A small spectrogram enhancement model, trained from scratch: batches of 128.
Rows from block 2 of a small spectrogram enhancement model, named by matrix and row number. Rows with one number belong to one channel. Each number is 200 + 30 x the weight over its row's rms, rounded and kept within 0 to 999. All counts start at 0.
After each channel's rows are labels from the 100 clips, of 14976, where the channel reaches its highest value: "top examples" is what is common among them. Only what is clearly more common there than usual is listed. The data: strings of digits, spoken by a formant synthesiser in many voices. In brackets: how many of the 100, against the usual share in percent.
# convs1: 3x3 conv (model.enc.1.0.convs.1.weight, 48x48x3x3, each kernel summed), inputs 0-47
# convs2: expand pointwise conv (model.enc.1.0.convs.2.weight, 96x48x1x1, transposed), outputs 0-47

convs1.29,229,183,201,175,220,163,154,192,163,200,198,137,215,222,119,243,214,211,210,197,156,220,205,184,230,212,225,187,221,213,198,211,214,237,170,223,209,208,195,162,180,237,140,235,125,216,219,189
convs2.29,172,124,179,210,196,241,199,205,199,201,215,215,184,223,271,207,214,144,193,229,173,183,193,181,227,177,187,188,256,200,182,253,232,198,230,274,239,226,202,202,197,212,166,180,198,172,295,185
top examples: "six" (68 vs 26); clipping (46 vs 7.9); first digit: six (32 vs 9.9)

convs1.2,218,186,175,195,173,177,150,159,170,188,172,185,198,267,149,228,202,195,232,179,164,130,149,190,203,221,217,184,186,176,202,169,176,196,203,170,193,212,197,193,189,229,205,262,140,214,153,170
convs2.2,171,219,230,149,211,281,219,183,146,208,216,216,210,225,242,186,144,185,265,159,233,227,202,147,203,190,206,210,176,154,207,189,213,153,224,216,235,196,232,176,165,255,207,196,180,151,212,182
top examples: "six" (81 vs 26); first digit: six (36 vs 9.9)

convs1.31,134,200,203,178,215,224,259,211,193,204,225,200,186,197,157,227,188,202,215,183,202,197,209,237,182,209,204,209,217,170,203,219,199,282,150,183,122,215,209,183,202,133,178,237,190,205,258,183
convs2.31,226,220,181,205,266,179,206,227,196,218,136,221,198,174,179,134,170,208,139,170,185,198,209,191,270,202,204,201,173,183,249,210,206,189,209,201,212,197,171,209,205,228,225,202,209,153,242,208
top examples: reverberation (73 vs 34.4)

convs1.6,176,184,213,193,211,224,155,206,216,163,195,166,229,173,190,222,189,226,224,231,227,178,183,197,129,164,166,216,196,177,227,181,192,243,147,194,131,228,203,180,174,133,244,191,147,207,203,176
convs2.6,134,188,188,180,182,226,191,181,183,208,275,257,159,170,192,267,193,184,154,180,183,198,253,221,134,213,218,193,226,197,214,197,217,164,159,164,232,160,205,185,202,176,158,187,195,164,223,167
top examples: thin (high-pass) (57 vs 11.8)

convs1.35,181,181,188,129,215,190,204,150,182,169,215,187,179,208,174,201,190,207,202,174,239,164,192,248,176,224,209,133,218,226,169,203,221,196,193,150,207,211,156,176,237,178,124,247,181,230,186,170
convs2.35,209,194,198,245,162,245,171,175,204,160,179,179,253,209,208,209,216,185,202,158,200,265,207,165,203,148,233,231,243,216,229,250,209,180,163,192,163,163,200,180,195,258,144,258,190,224,228,206
top examples: "six" (62 vs 26); clipping (39 vs 7.9); first digit: six (36 vs 9.9)

convs1.20,122,222,215,234,229,217,198,176,208,185,205,181,178,214,200,217,231,174,204,207,248,214,185,183,166,205,204,191,208,178,204,196,174,271,204,246,219,179,207,169,226,228,164,217,111,201,217,135
convs2.20,221,258,245,254,185,183,197,226,202,176,182,197,235,226,196,245,210,187,179,182,184,179,186,275,177,222,163,173,214,173,216,291,184,221,176,185,211,206,217,204,186,166,190,257,176,209,234,161
top examples: rumble (96 vs 12.6)

convs1.32,142,152,160,178,182,192,147,205,172,118,212,200,186,132,176,202,177,239,207,200,219,184,187,170,211,171,198,187,172,210,158,191,188,181,220,170,207,232,171,236,225,184,238,144,201,194,187,230
convs2.32,168,197,180,175,216,172,188,190,198,226,193,245,187,214,238,221,237,212,236,150,203,240,244,214,203,223,248,207,162,234,195,166,298,198,187,198,223,189,221,213,194,176,224,158,219,222,160,202
top examples: thin (high-pass) (74 vs 11.8)

convs1.38,132,183,163,198,173,189,172,231,170,156,186,170,168,216,164,193,168,207,189,193,192,167,189,178,206,148,179,210,252,195,187,157,210,160,195,143,206,215,192,245,210,144,249,183,215,183,164,239
convs2.38,169,224,224,176,215,196,276,186,208,190,254,219,199,229,194,220,228,235,204,185,202,170,217,191,217,197,219,240,149,198,204,231,235,153,165,206,208,178,217,194,205,196,214,202,209,221,150,184
top examples: thin (high-pass) (77 vs 11.8)

convs1.30,218,216,211,164,210,163,218,267,166,218,126,186,212,212,204,186,179,183,201,225,225,126,203,184,178,175,199,176,193,192,205,163,156,182,135,195,177,209,155,203,146,197,240,212,154,193,208,190
convs2.30,223,223,230,193,179,271,211,169,190,210,198,176,209,202,253,197,210,209,198,160,180,189,188,246,219,189,168,223,249,207,227,221,221,163,204,165,152,229,176,179,162,205,199,155,180,212,184,204
top examples: "seven" (53 vs 25.8); "six" (52 vs 26); first digit: seven (32 vs 10.2)

convs1.33,253,92,237,219,201,253,208,209,199,153,193,186,197,183,155,228,168,205,219,252,216,195,212,161,184,220,193,194,231,177,190,244,231,215,186,244,190,228,223,191,207,200,198,252,188,202,220,208
convs2.33,175,289,187,185,207,206,178,192,203,178,224,158,189,220,197,188,169,207,145,153,201,171,154,162,225,200,141,161,180,205,141,217,234,207,204,248,260,189,217,192,154,185,167,202,208,178,226,160
top examples: voice: deep voice (61 vs 25.4); thin (high-pass) (43 vs 11.8)

convs1.28,190,145,184,168,152,180,164,161,194,183,168,216,186,168,175,171,182,177,174,134,185,205,174,179,207,195,222,150,182,174,164,218,179,204,202,175,171,191,165,167,228,207,166,155,144,169,170,148
convs2.28,173,247,199,187,222,160,245,194,217,214,189,172,202,139,245,223,136,166,203,198,194,207,197,227,188,166,213,215,232,197,176,233,127,238,153,189,207,203,194,221,248,174,198,254,206,256,233,208
top examples: rumble (52 vs 12.6)

convs1.16,197,208,183,238,234,208,189,231,202,186,261,187,211,173,183,192,193,195,233,242,195,231,144,222,178,184,225,182,219,190,228,217,213,183,229,266,165,214,252,215,169,191,188,302,181,215,225,214
convs2.16,245,158,220,205,177,154,237,203,175,229,144,191,171,213,181,176,107,201,187,219,179,202,186,196,180,217,201,172,154,184,218,182,207,218,187,139,145,250,204,187,194,137,197,178,202,142,176,164
top examples: "six" (60 vs 26); thin (high-pass) (29 vs 11.8); first digit: six (28 vs 9.9)